config.yaml
vocab_size: 14
encoder_num_experts: 4
encoder_patch_size: [4, 4]
encoder_width: 256
decoder_width: 128
decoder_fused_qkv: true
decoder_bias: "none"
decoder_parallel_block: false
decoder_dropout: 0.05
decoder_positions: "rope"
residual_init: "none"
optimizer: "muon"
muon_scale: "original"
weight_decay: 0.02
Rows from block 2 of the image encoder of a small encoder-decoder image transcriber, named by matrix and row number. Rows with one number within an expert belong to one neuron, the router's apart. Each number is 128 + 24 x the weight over its row's rms, rounded and kept within 0 to 255. All counts start at 0. Numbers have three digits each.
Before each expert's rows are labels from the 100 images, of 14848, where the router gives the expert most weight on average: "responds to" is what is common among them. Only what is clearly more common there than usual is listed. The data: numbers of one to four digits printed on busy colour backdrops. In brackets: how many of the 100, against the usual share in percent.
# router: router (encoder.blocks.2.mlp.router.weight, 4x256, trained with AdamW), inputs 208-255
# up: expert up (encoder.blocks.2.mlp.up, 4x128x256), inputs 208-255
# down: expert down (encoder.blocks.2.mlp.down, 4x256x128, transposed), outputs 208-255

# expert 1
responds to: pink ink (26 vs 8.7)
router.1:118138137125132149098058159143111136142100167129184136123132110152116131158141155142080098158117155122142140125118163151130100168121159088148099
up.0:123198144108131133168137105138117125114123115131075081114132136149146149122194142117168095163129176112113145150078135172128125134184154143159125
down.0:089141124115117085158108139141157157147113125131076093092144091132123144119135133097108121130136115134157165134088164117148139143103156118115120
up.1:125148181122155108202132105138118125084137145138143087088088109144081154145115133137156138117073110094127139194154123168117118133111094140089123
down.1:142117132098149153133176110151125107127157140174156086131174147149131139122134139156127096140122136174163139149186139161079144106095105182082124
up.2:146100144122155104157127123108138173111118133105151103169131160147079125136153137146125118133114176142158118119134143122139149122182120136120091
down.2:109108069157158115137179109125148143137092098108120129106126123144107088162152114108124135153118153151128110167126161084138136109118151118110185
up.3:135100120126162136151144129116128101121202120156153051188120121057119149111131139095111151131146103120150143151151143138132130159120119119126167
down.3:123173108124166170103129136135139167123169120140155147142116148142095137120162138139157144135133133142099163119110138145101129103123132131155098
up.4:085157077141152144156134127114147127131086119150142139117140143157101112135130119154144102118140139119137106168138067133122073125146135152098125
down.4:138119082164153097118090116138155145130093138135186117104155138134138166105141121116119128106143152150133094172156138139137100165145077131184122
up.5:143137106119104172132091133139115140137126141098127150153126134151121103137108130136173072124156149115095136149144062148137164140148097141111146
down.5:087078172109126128091144099123157132186095123101100157107150151139158139121121131119134121139148134123172142137099120095148086121077095163105174
up.6:145139066152156113111150104117114127124128107079149141122135135173154131113120104160128128126129155133152127130114169132122094118174118133136133
down.6:097089107113124109143136115153142112147136104183055156149098118096096092108152139136102121099129096143089108124089112097134157135148155088131113
up.7:129103118128099109138156162117151140112102125187089142133124129118127146157130118136109097103123172163126144192173113127104103123158149100119124
down.7:097128109141128101127132153105104139142150123175141140131117099128176137069129133151155106128129111137145137109151130142138125085139104146172122
up.8:093118168101145146112150134151129095122172129062118145136113150061186122160118144161131174102147067137157121156123094098112161100106116092122154
down.8:142148102146188143111131141169135131140129098138084147156104101160118159109144140137104102101100147153183114144138154127141143168141135124212154
up.9:147099116111121121108106147109148127083169149138152142143065077126137129137139087098175148128130134162133137115134181116139099108080123113138169
down.9:135101129117143140128140115135128157136101143121131126182082173120129142123110122137121142124131184116115167156153118167139099084144124132119112
up.10:143112080111142145158135132165173141105139152082116112157119165151076172120136126138087125112160091127173114120126189110162120152154129127143127
down.10:134130120131108119122136126108137111094150135124116114158160146129089144140150126152114131116127079116129154120125098174114140151155135135097111
up.11:155086058162129123139091138157134065117167144174180134146157078116189138118127110160107127164106112129140138146076125104159131117143143124093084
down.11:090153149134150137121072146142128119101110121111146122118157170110099128122153129122116126187154137145123122180130083113141068114081150143116187
up.12:139156092126115154107119117137122148118132137104093115111123095091127158131108125119110139141140100098152139159120132139096089118156132097112110
down.12:110126103123084133134159115132121133116091118155141089188136117122119125111133132107169111128123123126114118118143127138128135139123141125148123

# expert 2
responds to: length: two (75 vs 25.2); blue ink (32 vs 8.3)
router.2:090134140142140132145131084131122105114152137146076143128129180085097148102124144116113122084080120160153120088087133110120138115079115128134126
up.0:098112154139139152101148123115139112146149131117179109165113113166161113118112131118140133111144082157154149061153152114134094137112119138152135
down.0:166123116126147149132159193110120127138157138139120146120121155147185113169117087127146118063106159147104097109137138132109138166106148117152131
up.1:113129111139120117116107098136138132087135117123154088110128182133155164144135143129095076143126123143169126142131147167129053138161152117136109
down.1:121126111097151129057131093141086111125119149107118128130133111154173193158144121141146098111143118133119143150145111136117178150113138105145141
up.2:144138075136124138083113126131110107127105101124174084079127134136142118111123109144123139130165172110114148182110146131106136102152140129160141
down.2:147103149118132165133147129134088093136172096159110089128113109150113184122104121148092127120098125163136096100100065143126113148118114127105114
up.3:094073123169110095110124091125149123160152147191131099097101157142120115135109117121131140122130152165112152131111099086146116134123150124145145
down.3:147083095142104119145124125097170131143097146137177134144136151095132144173102151114176122130153140151150119145113127115124121168123129164130155
up.4:116184087126134125081149103135135136151075133140163101130129147118100116098151105113161107110148123091157146135114176139149164137140117060120207
down.4:167098129136117107149154074112131181125088132144141141092169129132124108151160123145153111054117112125133115085106120116118146152095114154148110
up.5:117136122137134133116099145134139166143088134100126144132133148148134101132098133148183096120086122156139102137137204088101100136123117101149129
down.5:144145076130112136112096129212162145111108135118138089111182127099152148145142122147125156093121150127128122127091107103111079129090120145102126
up.6:110078126176138120121171149136118142176102104069142160136135094159145131131100112072118127145137169111088128137121106119119131109102123141117159
down.6:102130165118120168151094189098157117118103137095141168095092151104107127096117111131148122118125158110126107125125112138108136138120146149167161
up.7:149080100172106111113122161106103149105151156115099114141104144131141115097122153097149158162124108171161130136102157078114093120158152136125105
down.7:124105145157144130124147156136175108099100122115081087138133123103147132127131142085138109117084127137111153132196149111099112137121139136123127
up.8:106103095113125121124135142122142132109128129144137136129107120115121099138109150091165211126137112151087119127099183122146114123138093148129107
down.8:119101149121122086175124111161120075157132097132133154123148155184097126087104122107133135127121141164158116144133129117115117141110165115143093
up.9:117109115139112129137152118144116185114133119134186124122116118142137122152083124125069146143152134129157093127123197093112163138133147083109135
down.9:090128106106126171111146082147084139110086147138154097130136093135130117108142164119175133148130134096102119154096113150162129128140077101128131
up.10:156178166125112164149076085105126138146166116114149127114154142145116087127123136125100131095147106124119136104103127102148151151174139150129073
down.10:149146113130173104144177165139041182144089121135130157105112133150094130118121152115127125112167151145125118136139133134128115123150166136164131
up.11:139139070130100091164121170131133075142121119162134135108138126125156142157138137131133107146087144148109148156144117169110130129083129160130161
down.11:138135083143142137138115132118120150099116141129114126128096105137111148102131136119193138113105122154134117155161105137172129118145121111131134
up.12:152094173200144137089095116062128119120132135105137133129154098089091112127139140085102154109082127125167121117100109138106103125116159105168132
down.12:126123080129119096079116145142110158129106157173117141150140085144138163087129162102138114165181144124128121159170087118180106159134164144129122

# expert 3
responds to: length: one (78 vs 24.5)
router.3:126109080099102121146167092128147146107147125134127117122084109098103129079100108139182183112166115131112128142153121157109174134151108157078152
up.0:151150140136165139086138157091145102153117156104149115106143128155149163134142127138101153113098145157140141074125146167142105112173148091160112
down.0:151111134107128097131170178131111114152128130094152132110144108092085132160105101124161108131050112125167141106136112142094132121124144122130142
up.1:119139156105121160141141134111108165138129150101119120131125120151094121118161080100152102144139160170167131111105136065133128130131160152132133
down.1:116196098116146105119116103120122118135136128138122192130100152159151143145111125136169128124124132118123167110151127151138126151123113153133170
up.2:128144130143152125176117138148126156140109116124144129110122129110100141132114089128155147100129183149121128118140149166123154092144140137142137
down.2:126122080106141116169115134166109152053135094150121118132128128138112113119146159109121142113116105112141104103153130129181098113078135065128140
up.3:137116155097124106089152121121130110125106133156177160142101135136127118147160143177166118134133103133142111196147171134102108139122127143136157
down.3:143122116138154126126171111168132169126129117121091166127103106145143134128139071114135126159114130174097122113122133103115143088151142081129129
up.4:171166108120130116070110128140128105096138114154118155122154127101141102182102126140162116150133109129141140070126251143104123103127094157144140
down.4:129106119132129123105139151165112131193099093102109075104116174099134151150150101156114126134179114120118152124155141147113085169136131135133132
up.5:114171113108160091140140137127107132148113140128130184117141159164119128142111104167140135117148187137125129151122116121103123111106176124139178
down.5:073107104132159143128135126127099119108092119114090140143158121105187158100143151134136122163150143102086133147142145137126091126068171126155150
up.6:097153104141135095107093132160103161086113165162168137098119143164134120128135128160123109163118144176138135106143160153113154163160139131158134
down.6:113068082158161155113136106092106140145075164096131119121085124159155129132094119070114151181128147134136149158133138074118118120147109097146079
up.7:111095119111118121101136162133106107117110152140111126150147113094153125112109122083143127137094126116138118176147082105149109120088147158116154
down.7:110113121120096129151157122142143133132103123093116136151131159113127069125170153111095137158125143105095133188127135154163118148122162082143161
up.8:105097134132134168117129111099130101099160133129147104161131142066167096128137128119124138096166113127093119129194131125112123121141133145135163
down.8:116157153139136157106166126144138144124098138119178125086098132127097115089155164111115140132108148132127120142113165127114096120115085107132171
up.9:111105133145123113172128130162142113167150152200167085161156156174131138120148151106139138122152140139087127102117143115132132123066140143149131
down.9:129064111124128058154088147155141161075159148058152126116133095112142131155117121100136113066143111123112112138144115084103146133109115136172148
up.10:100095127114113103166139097129107108113167141100129076168130127091110096143137170159134160149137139148114134128102100126161161121112100145119080
down.10:091110112160112101153197121125115177143154115136091143095135100119183148095158129115113131159117120135134086098137159156105086151120121164113094
up.11:139122141153120126106164138131105117133131115149138152158119151063118112105127116105164183167161105127119127146109148137148173107105156121123124
down.11:096096121128102062158114088151132148149090132111129096131082137123051138119139118087127131137101164133129171068160150140150144106123107127098156
up.12:093169097143136156141131116183135141078070107114141094115133154076140151092103131116122129143123095160121114118179180151120114138125135077141122
down.12:153127058155086138160089074099121137139127107108108104129114085102148152153129168142150114154117099147160148148124109103132112137158120087104131

# expert 0
responds to: on a plate (100 vs 40.2); length: four (55 vs 25.2)
router.0:178136151112120130128177168098128127137123088128119155133137113185182140124113119122121150147124135097108128161126111112127088119140099108160136
up.0:133128142136122136129064139128110157134131130127139149115138150113109112140141093107103155114129145145147122149115147109146135112116112151140131
down.0:154173134074143146151132083143144161118112137146084133143147114153126097099140138116105120122097171160146097105125139104111144087176154101155108
up.1:132157205125138089108141067151118154132101146205111109106117137120125156120155124121080086091116138140113138174109122143139128104106134110123168
down.1:142129115125165148129119125141160134137133117171153069145116135126082161157146132108115165132104102128103104177146124126117098094126121148136149
up.2:128162174108131114155113146110107077157094147101161162122111089113083130102101172143178148140142181166093133114143070102080163142107113131122162
down.2:124106142133130089100098145109127143153189108139121124118137118100124127135152137171104137087134106133112127108161107107144065136153110132104129
up.3:123133132121131162113100132135106149105113135112150117096133117136086141119107142136121154138129128105118146128154170110123146145121126125093126
down.3:080143120176094147108102148102149130137127142095144150124133093106157113142065143139141126115073163103135166136097123105153141163150122142110151
up.4:129125135154115102112089143133152157152166169101109136156093069128143131097117125102162155112119133155155119122111136155101127103128129125147143
down.4:146110150122111114096127145170101146150128151096152114152101147141159129123100131142123105118123131102165126169144134140142133126120172111105127
up.5:138079123135136138098143129143126097104152125108147148099118119146113142112135132137071104132148139131156132120126154159129131127104126105090129
down.5:118159157157146167149101165175109155152116125106107125115149123097096096165122140102113156136128133115158160144126149123126129144137095129114153
up.6:134114058087153146148121171133124098121188115120173124119106195129144122098131128127098157159117118128116129135125128122141102153124135132170104
down.6:143177149102139135106138113130095104093100119109166143111122169161117175134103142152148170093145109160123157122192107141121098108092143155099142
up.7:131119161150149138148144116147120152130177130143071072123152094097149112118118135077164142128135147145188118140127110131123169089090148124090143
down.7:079117138145136153147084132119092125096141139111076088118125170154127135150103102135117129156146144163056128133109129091121169116113171112120120
up.8:158137140138137168128139092104136172123100140090154142113127136157123116122154109093125104103131168121181129136075136051149109131135079151155119
down.8:128158112111178147107120134142132119142161110126114135144105149144102124124137080123173096119127172109098091116178130144155116120101151129109127
up.9:161142135149126119118138100088137110121105128119097158136154136125134174119154127131146170127149057155139142152155178140134141149089178120115134
down.9:108086100133110112113119103151157139119152071144151104156138142113164096172114121137142115129122141114162154161152116187145085122147140153132179
up.10:137129063174136098127121171181124114112178145135108079129116126091072132144094134142095147105127092134113120164155121121151127126121114123114103
down.10:112118162142133108136130125147126073131136121103099121120107108155112124172132118134128143125091130118163138146054078135137162128116157118129094
up.11:123149124116150117102131124149124136128139168152172114116136171109141109107109158125129160108158091154131115122152134147091128115111136079171112
down.11:150175181093103141114123093173093166146123103158137169119145102126132105150114145187113104113092134138097105150096094147166105114159111094135115
up.12:138115119148133149146109119111141144117100136115193115119086075102161133098135126142135127120169099089103104128133188121152110128114104156168093
down.12:121138123140142112123164162113115115079109103122170145130147201137107129110169139154091144108139115121117160127147124110155111123169098080131093